Rows from block 4 of the image encoder of a small image captioner, named by matrix and row number. Rows with one number belong to one neuron. Each number is 128 + 24 x the weight over its row's rms, rounded and kept within 0 to 255. All counts start at 0. Numbers have three digits each. After the name is the row's rms in percent of the matrix's.
After each neuron's rows are labels from the 100 images, of 14976, where the neuron reaches its highest value: "lies over" is the class under the peak. Only what is clearly more common there than usual is listed. The data: simulated stained blood smears. In brackets: how many of the 100.
# fc1: MLP up (encoder.blocks.4.mlp.fc1.weight, 960x320), inputs 240-319
# fc2: MLP down (encoder.blocks.4.mlp.fc2.weight, 320x960, transposed), outputs 240-319

fc1.764 110:082110097125095135161124106139154106108167120133128145144157145150181137112148106130108144152171101098122123152147147138107146125146078151079086097126113124129170124148086108132112128149131168081151107131155110162124146165109162089129158162
fc2.764 065:123100086124100113113123158140129102139127123126092143141148105173115087126130117138126123171117149128124108107118143101121166089127135148098127143097096122111143118122136084176137118126167128159121103144130092122060120170140155113161142138
lies over: nucleus (100)

fc1.246 104:139159089135087128113127081165131106136125121141102137165149147109136094112129169151150109134115116139137109133180134099146160128125109158109108117142117138137130144152109182117152105143118086113108104124112129085136128147134154104081141115
fc2.246 074:102131133089125147142185115154154138134135155083181139150104115119121195156161189140137169115128113108130130161124120107113108128130138120070103165106077118117104131120118092142151147152146150159100135154114136160121136160090128111124117096
lies over: nucleus (66); large cell (33)

fc1.222 098:142093168167090116138116120117130120118103104108120134124150111144095140125104136149204148148121107147106126150099119109110116164160142108118080115113133103141107116188100155131139152124128140129170130131133146147134068130073129158134166086
fc2.222 086:155115111082124162161096124117139133164126125151135128107147145109176136152142141110051137108147161084138152129148116098107132160141084108088123143131112130125107161103128162104108125161089147148096115136131115096158155132131139114142134125
lies over: nucleus (26); large cell (26)

fc1.577 102:165095163105067129135115121142122120139171099120138129146130184185111144142096182126101149176109115136114134114113103142122134118152126100104204138132110145133137119155114100163156116115137101158112124118154116091138142129119150117131137088
fc2.577 090:118138144142175104100099094150123149147134126157124091117166095117107113130182081135144136160109092149168112104131081165102106159128135194117131111082111148103071149131115089117130187189119160130136115113109122150145122143129151091087098107
lies over: small cell (95)

fc1.682 102:091125093096154105124125134135073134104145148155160095122143162143133163144129123140131163106125138154089117111140117142152132108159072160155095191120129120118143118094075149129130098165138111157104100131087109129138139151136090142147100121
fc2.682 117:101150123110137128137132110123108090148139137126129127156136127148126132146123124141115125115111176152149148109089118140121114161099129124122112147126123145113145135140134127102129174122081127123155110127158116097118101116092139133111149128
lies over: nucleus (40)

fc1.453 101:124113114151110139133129131106143163123106094152113150120120130130167112147105166122197088139074127137111135103088138147126166110139130125101153106139168136162109091135081120116133151143087139109125113109123123102120089121153114136111148081
fc2.453 087:136163135173116130124120136135129155126122129141124136163141146143140133115142121164136077124133138136134118140105100086109144129140087094171106121168101124111144135160095124164107092112144127159152109079158121103104126121122149104140150131
lies over: small cell (100)

fc1.590 099:145100107121125111111161128108118157152136119120161137155113123129104135110141106144134121098136121179103109159141157121106138108126133122121132101142147119128158141138121140144134129119142099145101138208112131146148146119128123121117132153
fc2.590 094:074120145103128125158159142131115107135127091130119182108153098150139118119133174102149140105146139113152079184125159148142165128122125112142158134139138121128175125117130137105092109142131155122103174141141116127101139145122114127124126103
lies over: nucleus (99)

fc1.43 101:093136140134102160093129143147112105164148111140139112114141119112117151117118095095096082136146077114144122125111168120095175135095128157077124093114125114149167122119126094104148131132147123122130155102132135139123143133101115127169158164
fc2.43 086:173118082133148087129123133151175155154104081070140116122119105111174123095150108122108144090135166151136126142115143122143132145134148095115151120158103162137093144115123141133136157103142120119089128107144160135102098132107163134137121121
lies over: nucleus (79)

fc1.82 096:161107122146111137118129151117147141104094157151124128123145162145096151126127119124103108104156127128143106108120109130100135105143144138101179118140184113174097145162115139130168133083139137090129142117133129100110111111097073108139109153
fc2.82 100:124120156123118128119103147122129141156104101133141130131125144113094105128128121118142101136113120098117181152126158108166153139112108152094114085164132172112083149154157095126079110108105166098113112076094139153138104111157173126132127098
lies over: nucleus (70)

fc1.738 094:164149114107132142081130118158145126127119122117136149137131164154163184153129133079109131157146113094133112097139163108085156111152152160108137138182152146124133080138130143096133134152146115151116117133101165081138107156135146114131096171
fc2.738 080:151125120145160103101106148111143134131123107120132125115125087109138084092140121136154114107128144158125169119149106113140139174131114103106124128119119079092109131115131133100131167140125133138183125135169120174143117143141133147084169111
lies over: nucleus (92)

fc1.587 111:122135118138104108139135127127145142172130189092129092132150143145154101143114139117181125121159092120128116168095117113176138122081168120110116117121157119118151086133136176151149118150115087097107119112141136145124147086148120120156140105
fc2.587 094:133145151093113122138102111150099122145126123124154102125115172112153123127074103142119125158104097105131102082114129142120107135165144100137100166137102146156068140130083116153055141120116144168141128129158144129129096132137165146077121123
lies over: large cell (99)

fc1.16 107:139100136134131152171120141136108126147132150123165133094089135103140101094133083124152125116128166108177171118145122136111136123152120160123071109125148111180144123110096164177119163121125155136149082079155108155067141132118135112149110122
fc2.16 112:130136136134113141172126098166092104136129168102121149094167106133189127087149126146126114137101103134108100127116149107100101128125078139089153132142158132161131103129113128156093069103143138104105137106104156131127111126100173120162139146
lies over: small cell (100)

fc1.190 096:144103159105169102080115124175122061139136084123082131100122129128145116131105099104071119155125121115172148151171088119174068136119137152072102155118133143124136114137140162151165147092130121106115132074141124100186150141113130090149137082
fc2.190 074:121183164156123164118135137121183159141140163143096125104115109123108112113089142132093124086123127169123161143165122078110123095171137132102088137187140151119152089163179150087081135108135145148104121149127157118123129122125131147165144135
lies over: nucleus (56); large cell (36)

fc1.340 097:103104112140107101112114090116193165139101087113138119159135141148127140151168123112105148142093143133150153112113126108113139142131138156126112109146085115147141136101112133176111083165120106133132142129134158095090125118100125129139088148
fc2.340 098:134133097094135114105110164174157153173132118094137137131150136144142103087118161110122122158118134154127118132139126124096153134142099164170137110108137107160127125112138139129109194095136097154098129116151111155150128143112094098131145118
lies over: nucleus (51); large cell (34)

fc1.24 092:099116090125101092178178160161147090111133113188138150141153101131142144110141099141150156149101150105101127125134112108128102112137137146139136187127109154120160099163131145113134150153124112073114130183109135156128122108099145138159124150
fc2.24 098:081147129130130099129134127107132125119164157161154150069121103165150107113113141164110111122138118118138171118165101129144185174135129133103150137106163111127120128121126132141127116121115166124116150132161145133123173113141132122115136130
lies over: nucleus (65)

fc1.334 101:138122162143170132146123114086123106092136154105081104091062080126161112136115135131137103124111176164151119143142127126142090111159101141156126124132159111123142165149108102117134117163125091180125118140128086141129128124103104143139111124
fc2.334 101:146132087121126145156114129158136127145139100142124180157171128120125152144133121093126137129180104110165124108152130146115069135090161142093142169130111112141111131116124113112144100096134110115120169118132124084080100099141135122099125124
lies over: small cell (87)

fc1.375 099:108131152161152103154102129174137098128116166040170132125117146145127086118116112107134125148134135133149120157157088135143134066199152117131139154130126150125135139170118104132131135157106171133122142120083136107117115128122120133154110119
fc2.375 107:136098128118166138116133111132122169108183084119080108160134121100105128129152138112128133093136157145161117131167162118155140186117129097134133113168164148111133152133109100111133146106107133110121135156165107141123120137124180116084121113
lies over: small cell (99)

fc1.600 100:133094101134137140147117121100121158127133119163157149121124108149151162137137118110116143140133117128172102126117094165134104089110097104131196125118107130137107129152116131145129146134126134094182146140093084144157144123160134107196084100
fc2.600 111:123135091149164075125161125140132146135141135124132102123094127128124143141140092145137144136118087129141097104136114100143065114126125138166117134116115123087169156098126115146112158132156103112143120116129120095141088137141116143127156135
lies over: nucleus (91)

fc1.188 100:138168105116075127124148112116126135144102120114126120164139158168147147128136089097123158137157109101093123121141151099109090137135109144120097097148149189166114119139119131162121109115125144151127108108106092135109136106119119118155179164
fc2.188 100:134123121104129141155152126148161138152106093130115137124122120084194099136125145121114162125129159112123103136137137147114120165136144132116177111146112105112147147145115129150159140126163125155084160122152123131104083131144114138125130110
lies over: nucleus (100)

fc1.124 116:103140079147112158152133088125113124133088114117145118095127103174150131107125087147134159082146124118114093115172116116116127112126134145151099166178133132157104143149111099114111116155122151123119164137094115135085146122175159126141112166
fc2.124 123:135122151113098120143103154099138123140128111115102114105174117129172106105109097180159085128136131119131140149130167083153141110155116146125129151144156153118130123110120129099152149109102103132095164148123133130110123137103106107135065136
lies over: nucleus (71); large cell (29)

fc1.338 094:106170091126111119097113133108122129134123167105131124166134110154129153135115131093152142128108138110169148167124171158132110153131140111145170118135147145144112161109145127148116093147163132123137144136151106162148051130132127074113088127
fc2.338 117:123079092117117175163113137143120097119112126132133155154097133122162131127095107156138124158142121150127152093161125145153140136149141115138166075157157146165101104119157109146119179119141147166161103136095111146124135146151100128096095129
lies over: small cell (65)

fc1.290 106:135130165168111132130148187170111134123109132110097176124133165123122103088061088135102134166161114123098138111101111114083119121143122119139179120110118177136132118159158110179205092114143150146142091133121132105128151136101100120146099124
fc2.290 105:142121102150182126114100130121115142174176132137159121144147101127137126168145121127144120101106143135140142144128114109119154111104138127131096150129091109087127161099114113102121111146158132118103138098122083114120116142118187133144174137
lies over: small cell (70)

fc1.294 103:138161148136138133130118126155159109140099119144152115137151127138145105132132139132143124114172148146120154115142091160162119118105178106128157114098092072122084081164156162100092132071136158119154113128103122111159104141155143096077122150
fc2.294 094:106131136130133190115146148126130203177149110109097105149148144094047166146143091094129137122123112156108086115116140105124124127182128120114142123146160157070170161135162129142133159129097111151137150129114111108117130088109123102120144087
lies over: small cell (100)

fc1.725 099:091125157148134115160165119126140124093130121135080131171138125167133145089090145139120106133139103170093104105110123119134147112130123143158146120097182144122175155139098148124108118159139121117183124126123095144108128121113193122154123112
fc2.725 093:103133139135124143125115080114097125159166135113145104110155140128082136137142103113113101132056138142123102128097093131088136155149162128096136115112148134102112124107120151143154141130162115076109164175116122119111095118107173100123115138
lies over: nucleus (89)

fc1.676 101:124180142128124125150122118091121095143161138155139150100064166125143086142117136150086107111141111091091120107141162107130125133147111155116143143176152125184094123136118114119126109152117118124149121095119113122104125100128139090151137139
fc2.676 110:142145119125137100123133141120139151130118106161117153158124128139070102148153133100135107127132176151154097116094146076142163131168102139156117173154134106165151116124066164102184144139109144064139118127104104081100127104080167129135161120
lies over: nucleus (76)

fc1.336 094:101125151112103148146134106079118184147133112123154073132171142145119170127092152088084161125144143119078156153135106131135115086118134124091112155161152140114118121161142141141099132102083165151136098134128084132120149155117102121064082162
fc2.336 110:124116131149145147145113132130148121132078097118140128112105147095172121117101079133152137112170140122111136159133126110129119110118094129142080116138123103115131157171151102094139137101074172071127136103113140119104083108136067196119103094
lies over: small cell (100)

fc1.252 099:120139133178109131163125137133141115151161104112091100140149139150135122159120126116147118110159162162117117174094150150096164123168138160122116175139137103132126122134064159182122131122093161159110089107096117154117140128057136126147132115
fc2.252 109:085117112102155124122109126129120124174147147122151152120172153112177136142156139128158142157136160124151125144093104120118141126158116102126137141104156169159087119164166141129125117157098082128113133112149107106146127143124145121158153058
lies over: nucleus (64)

fc1.558 101:153100134126133121116148158127092099133131124117079120157169136122074096126145122137151169164111129127121122161123139172140106065152139138134128130100116140127171184192134103155181179163142144144126147141145120144149160112140123154122102123
fc2.558 096:086186127158165171120151110130139139171146140122120154091101123173145136126137131165059173155149139140104126105094117162135148103142099143141128126141132141100157115092122139092118122155140131097088125131156113121098115132152125112115099135
lies over: small cell (94)

fc1.684 100:146145143145178113142079090096116144121126124139160148164116148112165120140131152090175163133135113140142069110122160116124134122172113124154111183133166204148110134141179151161123081085100102098137128165144121106127157108189145122114105097
fc2.684 094:175105136110163170101110165114140108065094132146119107113112156101134139162117102134133136183120054172144106102116083177147117137107152119167087121141140102097159126130111151128115162108107127106120082120152148150120084129103164161119130119
lies over: nucleus (73); large cell (27)

fc1.470 097:154129103143113176157136101161148162110144169109130107110144129130116092125129123152125132095122135107158084138134118106077149158112154109098121116190159120163112120157116103190126068102129135165114119136112155142162157111095102118135080136
fc2.470 108:115114147113165118122145130084135114157145133152109094139117076125150118089121161139128097140138157114129151164116142139146138163129136158176103130102089148125155143089153140108153160114130160151143128110187107162134112148106156161106116112
lies over: small cell (100)

fc1.752 098:143105121136158141140130112139135088147124111106153172099133125162144122144117143109131123117125081133128181169142133076140144101140111141125114157119158122112113136140133144113146150117160103164141110092124158126105139109118143133123158156
fc2.752 070:120123128119114121115087099140124145147126146128127105170152140124151124152136144133150124153131154152149134103145135134142113134140143133143122141154088095105143132135140138099138143139093100119121129124124113110140103123105157090126123069
lies over: nucleus (96)

fc1.566 104:103126131146130141146124134135094119140160129147183133119115114144137120110109124107133132102143153140098078143134104130118150079123131170150126179145110143104164116149107111113083129071127122116147129155030131139132137153127111146123133138
fc2.566 086:088121105113138124181115114148122092139114138100117115160128112128135117142133134107128126137162133114143120136165137098123141128140100130148098144132140121121124143110140130111119146135177115117103134134162126065124153165102119104109136129
lies over: small cell (100)

fc1.275 090:146136115142142119113162114122165096116132118189115124108133118132120110138094102152109126157126139157139155116102118138116129168113135136150104151144126156143141124168126159120143120149112093158172126114093177171141144090131161128102151124
fc2.275 101:118128162117092137092124114092155155119145119135102148175143149130126121102093095148114140126147075159142113151147145127129114122079158195115118109086116113114105105128118177132118136154126157098118127134078132090081145123146124128154182141
lies over: small cell (66)

fc1.540 103:102146148178113111136114169123113087140108142123133090130112105095172172068112142147133110107098121106132103181145096096071168130142127124113127141110132139082086110150150120165129137149107144107140167136126147150118113121114133068102099157
fc2.540 087:159098151169156108141129122126132135089173101126120134112150138143134110145137165122106135114147137165150129094178120204131156087130090109184134087120137146162108123166142135115130125147119119122142139100086133115139111126118138149146099120
lies over: small cell (100)

fc1.452 100:140143127126085115177126165130134124141110114155106105116135113151102126139109142142125127131114154132112099123148127113120084121125147170124128133100103140119152149155105156101134086138139146082130097094100133151092106151130112154154131125
fc2.452 127:075104118158127149146146133123141114143131115155139100162149086077111168140158116139124138144137125150159136123154109089147076114143156119137173125113091142112119146113133104104113177100186177170178137121118098139105105132138122119062118144
lies over: small cell (92)

fc1.602 095:157115136179121152107108112109135067129162132144157127076128118094161117084095130106070143139114119173179156131131138119132152151103126115112111110140153152170135175145140108133180130123138138140113158131133100118134123136130104117161133154
fc2.602 096:147100128118156103134184157163118140113095117125111125130128129148131155201128142113116124152145104139126126149130120125139114154125139130093147127147124126137107081147133167059122129151143171113114112137109104098145139114141107134118153149
lies over: nucleus (67); large cell (31)

fc1.30 099:125162121083118094118138090141123144124143139110136127131113106129133157134156133082136100153129111113126156117097123133105096143135085126108111112182138145145087126129108140105126132174112117124154112154166151145117139110118104130155157142
fc2.30 116:114124173123127110122139150158101121182158095110085061159112114127140120071148154159117129150127109139143166099077104110122182140128141087114133118091154152093139098153152114141149119113123085130122098079150089145147113108111129149106118156
lies over: nucleus (65)

fc1.543 103:105142113091128102124120147131131128142148129093095167120130190150147147158174083118142155151171133130133112165138131122090123098195103170136144114121115127127149134136125144140100138137140142136161105083125144150139132144086073126160134147
fc2.543 077:116151145145096130118115158123100113155106071077119109146174103112147105132125081109082117122129145160105116118118136103114117176124163126073109110162109147123121108099094139148125124125199106159144134158166076098093125147111127115100161120
lies over: nucleus (100)

fc1.746 098:119093161137126159109149165147169121158159158116144140194086167142101120144115120130137085173104111131129152165135157101150174106153105147094121109104134092086173129156112113144132113150124129142106175137123094147123109135121105123109108067
fc2.746 120:124082139119105131106085092129140129147110130138125123085189113143093113137134137123126105131106111072168110121145128137145121130085145104142142142117151155136117109146126092102130149181122136097112124142123113113136092145147128145117154152
lies over: small cell (100)

fc1.48 100:086150112157105159115155113120123132130109114123120100135158174116164147102137124155113087139112097120125152098120131158125098146147122136119148101123123101119113171131104136160132118150131142144110160159155122165086119175121156190171048126
fc2.48 088:100123111112145092102152169127117131089128125111120140120127094139126162143133112145123130120122148137148159107133129129131120116133154103110161141147150093123118125179103122133114131123152164120123136152135125120127140125122155108117146141
lies over: nucleus (93)

fc1.437 095:115152085107099059190120119163120122145111107150101155148122124107102156154153153138128119079170161162131140138134140130151118147195122122093127125117079089101101142141145113090140134132169132101163104119177130159142114119103108117136106127
fc2.437 065:128184127103091145127167146153118144130126159093115175084122150100108112104173165145127109137101154099106114138164127147132140130156134120121105175124157125127121144130133099183178134127158137120131190129111126126109139138048134103078151163
lies over: small cell (94)

fc1.196 107:156120069085108157100095127205079126096112117152153101131142077109103134113126141104163116106124128140157150129131139157181140133140153142132120139111133136160147133101116124095156099149109120135116140182098127155133094151160149178126145134
fc2.196 115:108145101145062142169135112132127120115137121086123125144129072152134125086122069142125159164153122132123138147127117130118123112156136104121086132133117126122088165158139120139096115071088122136156150126145167154179123154140123110148127117
lies over: nucleus (55); large cell (45)

fc1.487 102:150104084100118175144120147132130147150125122145107134107089137127119147112118136119137090146097112126120143162122112131090125068120137111128116136151083123147153130221130100130131150163119128133129115082188077165106141102101123100143103130
fc2.487 096:155101174082163118092147133122121090144130109103098155124121125149147133107178136101144139128134151161149139100112167089101134163137090130142190129109132119072085092070132081124130093138100113121169141132137172124124128114144135105144188130
lies over: nucleus (43); large cell (32)

fc1.106 097:124110093091127139101125151139126169132172135098161129102149166117157088094150114129188120144136151128150136152105146139124108092154109129155133117127135154097112143180152125143112120154125153180102087142107165114110124074121127126154117135
fc2.106 103:123148160138140159185118118122136140115166114140098143153142124159129106127135159138096071102125129145115098104107149108119160111145178128122103137140133157112119174111143113128164127147103141095082135137168155192111190147120095098123152118
lies over: small cell (56)

fc1.679 102:181118117135112153139107138140085156129123123125135140139120177156113115152131112104113184123134128123132134125157127154116135077141145110156162147174124115076112161142122123133088141141126126170133135127125162088104123180141112149091141140
fc2.679 078:120152149121129094133140103100145122158160090162168154105140116166144146063090111116087102130125097133130137125102095144062152167115123155106111130148171127105129115078128142155130138131159184081167123104150124128106128116116141140115127101
lies over: nucleus (96)

fc1.585 106:156119125146124121142121104126102075156142108119122125069115146158111145139103079148144153115174096152148113147109141096088138139174154115116177128130148093146140110139105172130124098097142138141112100097109098118104153138117130082161155161
fc2.585 125:097134152170122109131126151125158128130182074113142083121145083095161135082131129165092086096108118176125122183125116120112124101125140129104119113125102177125117174140084104099108094147118132118133124165166158175104104116139157134157107110
lies over: nucleus (66)

fc1.516 100:143094158132110132123129135138137129169163130103103122158133120152106097135129094151175178095122126120143122164108099135064135123100134164136118121104151143106113133192145062103095115140137125144109141126127098072120166127130086090126121133
fc2.516 088:133150088131125098147132134059150095105114168100108130112099124105150140151156150136106080129099154163132150153166119103147145118135106105112090153117123119079135158117125144193101097108115146177108100161119115169114091102160158143151160121
lies over: small cell (93)

fc1.60 091:097121100123124150104114145107162138148105130125131152116168140169135138126118161077099092107123103097113060103135099083127131129158164107153112182137095195157124100122139119106135083153162147145139114152148096140132133170140081097111113110
fc2.60 122:110078156141160159117091194113099104111147126155109130122136139126092073138094149140102165132161138077155142145133086077172102156144127106142148143123116080134136179091136086155137152115121166135135106155146110117131166116086118093092110167
lies over: small cell (100)

fc1.335 096:148151146105113146123105106153115120090173132120147121093140146140130135096120124143101125112126127104116170116136103087131123104129087088081143121104109122124121127112111095120144140130130095171103155088124144133170146138168114081121106099
fc2.335 112:119141154139138100132138118138130122111096074128143130139117109135150115116117101170096094160128112126180097139124091139141130107123111129120157166109137097148101120125092151152160129147120183110154156131112103110115117094105103148094109157
lies over: small cell (97)

fc1.621 100:128119126106088088081093153159125160102128160145135124130150150125160107147145150077109150111112135104147147126117126111116188135127145168119113144128147141146133136146139161146108151118140106134115161151087155169107156135084115103152088107
fc2.621 091:122162100140112094150073117115157104150131112115110158115143128133120123115149153110097118122117166150123139141128120125129121152126148103133130111157142144126159131155134128157114152108173076177138135104181161090125123123146119134118107117
lies over: nucleus (44); large cell (37)

fc1.177 099:122160120122107119139093115161155161119147114144125118139109165155123122109139170096173155138143120105135168135079137100114114137160127049097162081115093148127138158120088192095149150122087097141162101095141117103085106126147112128144090115
fc2.177 070:149104182121134171099144126117128118127143110135134127130119140149145122136100143117116108157133144146139126153083118104154125141103181102132118147111152093135142132136140161177138135174134137106121131146127095111115107115100130135141065118
lies over: small cell (100)

fc1.148 100:108147106110081100114126169163137121105098113117129114107134150159151090152154112132145141109118128105112116168144144109103105092162101160127164139134098109158093126152124131161101117169140095144096123127094128098140113127160138161198121134
fc2.148 095:116119178106112101167100150122111102126148094085120188122145124155134146126120121103064160113117110171158127122110133109121159112118178135113099146126148176111116139088109114153146131150111152107148128140131106170143146159099138114082140136
lies over: nucleus (78)

fc1.536 099:123138116123141097108103115120113103150115101113123119121113168134141119138157119094142128103131073147125111110151119131110155105107121138126111127156142094098082110127135147111172140166139110105142151132145138128115160150141129150102160136
fc2.536 077:129125114133130109124129148148119201148191148129133142126170166157125160105160129165127130166127146113132113142098166115118193139159135124123119132121150088124069119126126106151137154151136126140134137149111134118144139057113153099142087082
lies over: nucleus (87)

fc1.697 093:096191157101183122090137105157110120162120113147106152181123149146094099131100167162115121128124135101188139139100095123169122121109111103150162096128140123102057140111102118128101099153156118130156137134128136139129152105143136114116151154
fc2.697 071:124136111130136149139147162093129151105120138124130176135143116126146148080121106133166121177143135097101110156120144119101124104140125109131110133109092128128153135103119121121128119077114123139101098141171107163097120126150173188167153116
lies over: small cell (62)

fc1.128 106:124150133147159163140098085115143125108097109141102124136166097130207153142142132124143113135146080107123115146132117133052123110134138148108133108149099147075123124168128125148095121130130090146140137136111112096077101115124094119139174154
fc2.128 116:137116122132133122148174112142120123167141074129118187166103157097157107111149135140105163147097112100085114141144115145119124167159120135174126104133144126090162093146088132158131126137152133128125119156135144086136116110157098125126151116
lies over: nucleus (100)

fc1.532 099:125133112115129138132095148110127137131087133123138112124113212135143142125127123152109143114148114118092128129098109112115142165126139144080131156135148113137150134130168130146131123150161115081127077107128120147131150140126091119132161176
fc2.532 084:098138096144127152141142158089133171101138080112115147105134099110103098102187113129128116114182137133144115125160121139114114165139116162148121146171107156108132122147107144130121141147119110170118104156105125096114120139115136105148187112
lies over: nucleus (63)

fc1.671 096:144119107142127153123110118119127147107106132129117096124130086136102166130103133183114109116169134126144102138158140148163103080137121185137138118108104150113130099149109154100136121113133130128124143130096144096087164142122126135147150105
fc2.671 133:137155149158122098110193135170119130092101146120115122137137114110154104132172116040130149150179179127125129125094124062140108120125109151098105084102093179157127146114117156120111152137107095142093121153092156151085128115133101160152100102
lies over: small cell (99)

fc1.141 107:145090134136146134119122100171059171110119193098128127108121127100145075089133087092162114081152119126126126118110136157164109118134095166142115109148095146135124103130066124158123123139128119157140137108122133136130154112139143111135126130
fc2.141 101:090151148152136122174140140091177087114130146072160134112130125155139096135127117116137129124130143141090130147116137138085086148116129138163131147142122132135154115128143123101104084111094163122133158153177129146156105112106175147126134084
lies over: small cell (100)

fc1.567 102:155106133127114141125087123124070148119151098076111152159114135121154098122119136144137150107155118125136131124147155105119103125136109132115161126092157133091125131091112131168116158172127136148180162156068143126130112128120108069151171130
fc2.567 093:142079126142138162111129119142134118111142153117138131132149120118110114107155141143104111134098143125112075105069169085092183133075149124155139118120113147126103136163147130090121115146138138140134109126140152139108159122149147131109170148
lies over: nucleus (35)

fc1.494 097:090105134141111155171147139109108138148117124102129158108146136118147134130178126133138088142079149164158114130141153134096122136175115171148129124164131129116148158142168131141136172130124091096094129086101092127082134119143139150130128111
fc2.494 103:177149160142124135086110122126161166118115138142129085129106145089165101104133129112096158098133073150066138106139124097117119085112085128132185111152137105135086117137095116141126124166119122164161080138116145154191135118157095142132200142
lies over: nucleus (64); large cell (36)

fc1.313 105:090152155120128147110128133138138114092140111086163078105115155122138129157130111107135107161105125120136165129179118136125134144174141137099171174167157168121118140159155104161100130132146114105112099134077132129146124126117151136152109134
fc2.313 097:135073112139163129091113089138132114144140124078074139135160109142103113105136121132141077109171094118154120122131136113148141177161155145139126109109123104150131112094160142115116133089111118141134169126128134091147119115140118100133156081
lies over: small cell (100)

fc1.144 103:136136125132101119142143130193104134130084145126040178138166129109144099154167160156125115129116110129115147172106106106153125132165121116127210150154126152121079091157165109160128160108126100131115168143127134122116104101101130162156132135
fc2.144 108:109155151138129125076130117154115116128131158124152145136115098131148112139106151133127105157124100126107084147136104134111097144167142135153122129161140131113088113159125113133184074102107130111102135121174092157141197115146120113111089152
lies over: nucleus (82)

fc1.578 095:152182157108103124155132100163147116126149157115102135115154110103140076146131127118128126116177122122120082145196107086139131141140096116131118138137123113165126113144108099117138131155103118124156112105092102134127143129152156136136162059
fc2.578 084:149105152130145111131141147123156163124104132134110125166141140116173133137132156111117135142100123145138103123114130097114149152177110103097123116136154103078103108149069151110109109075132120114142090144126109106148138110127144087143097139
lies over: nucleus (79)

fc1.243 098:082116141154095150128133138128106109120124085119135133144086087141124125119112125178116163135140111113115137116178130112088133084143108148107113125170102172107144091155108195153123136083096085140114111150097149131125096094118136148124117145
fc2.243 099:183124099104144136159093122125171145149093114125115124117109153089132109126152137114138141156135100089116073117190110115135137116127086153162145096157164095138178117118123120148114154104134105168073176169146138107121103117132112095139101147
lies over: nucleus (91)

fc1.403 092:136113149137114129147123123124109126101146141085145167134106133109106109091153095096109137140157141151146108101127121145153141137100126169143109114132135137137130116126081119129146132128137130165142134098128118150110174133145106119122162087
fc2.403 104:122151132136081115124147150124162122137159124093100114097167125129111146153090079106086150112133127139114146126132164147127133145138170123154127141140106109122067115116130132125115131115134130103106152148148154182131085098073157146118121104
lies over: small cell (88)

fc1.47 103:095128144135167130164132119074158171159083149133146136111120144129117141100106127149106130086078124169137102130135097139094134165152146123116121129135122132156137111117113091136103120122088095114121103130125101145103144128140117112116176162
fc2.47 101:101093150157142156123133095126132113146131116135145100130111187111154122096134153071129098129179114136092109101135115118092127129158103140148150175150148135117156134128064181145131163144119124123165173128133108142129092114104110144127109139
lies over: nucleus (85)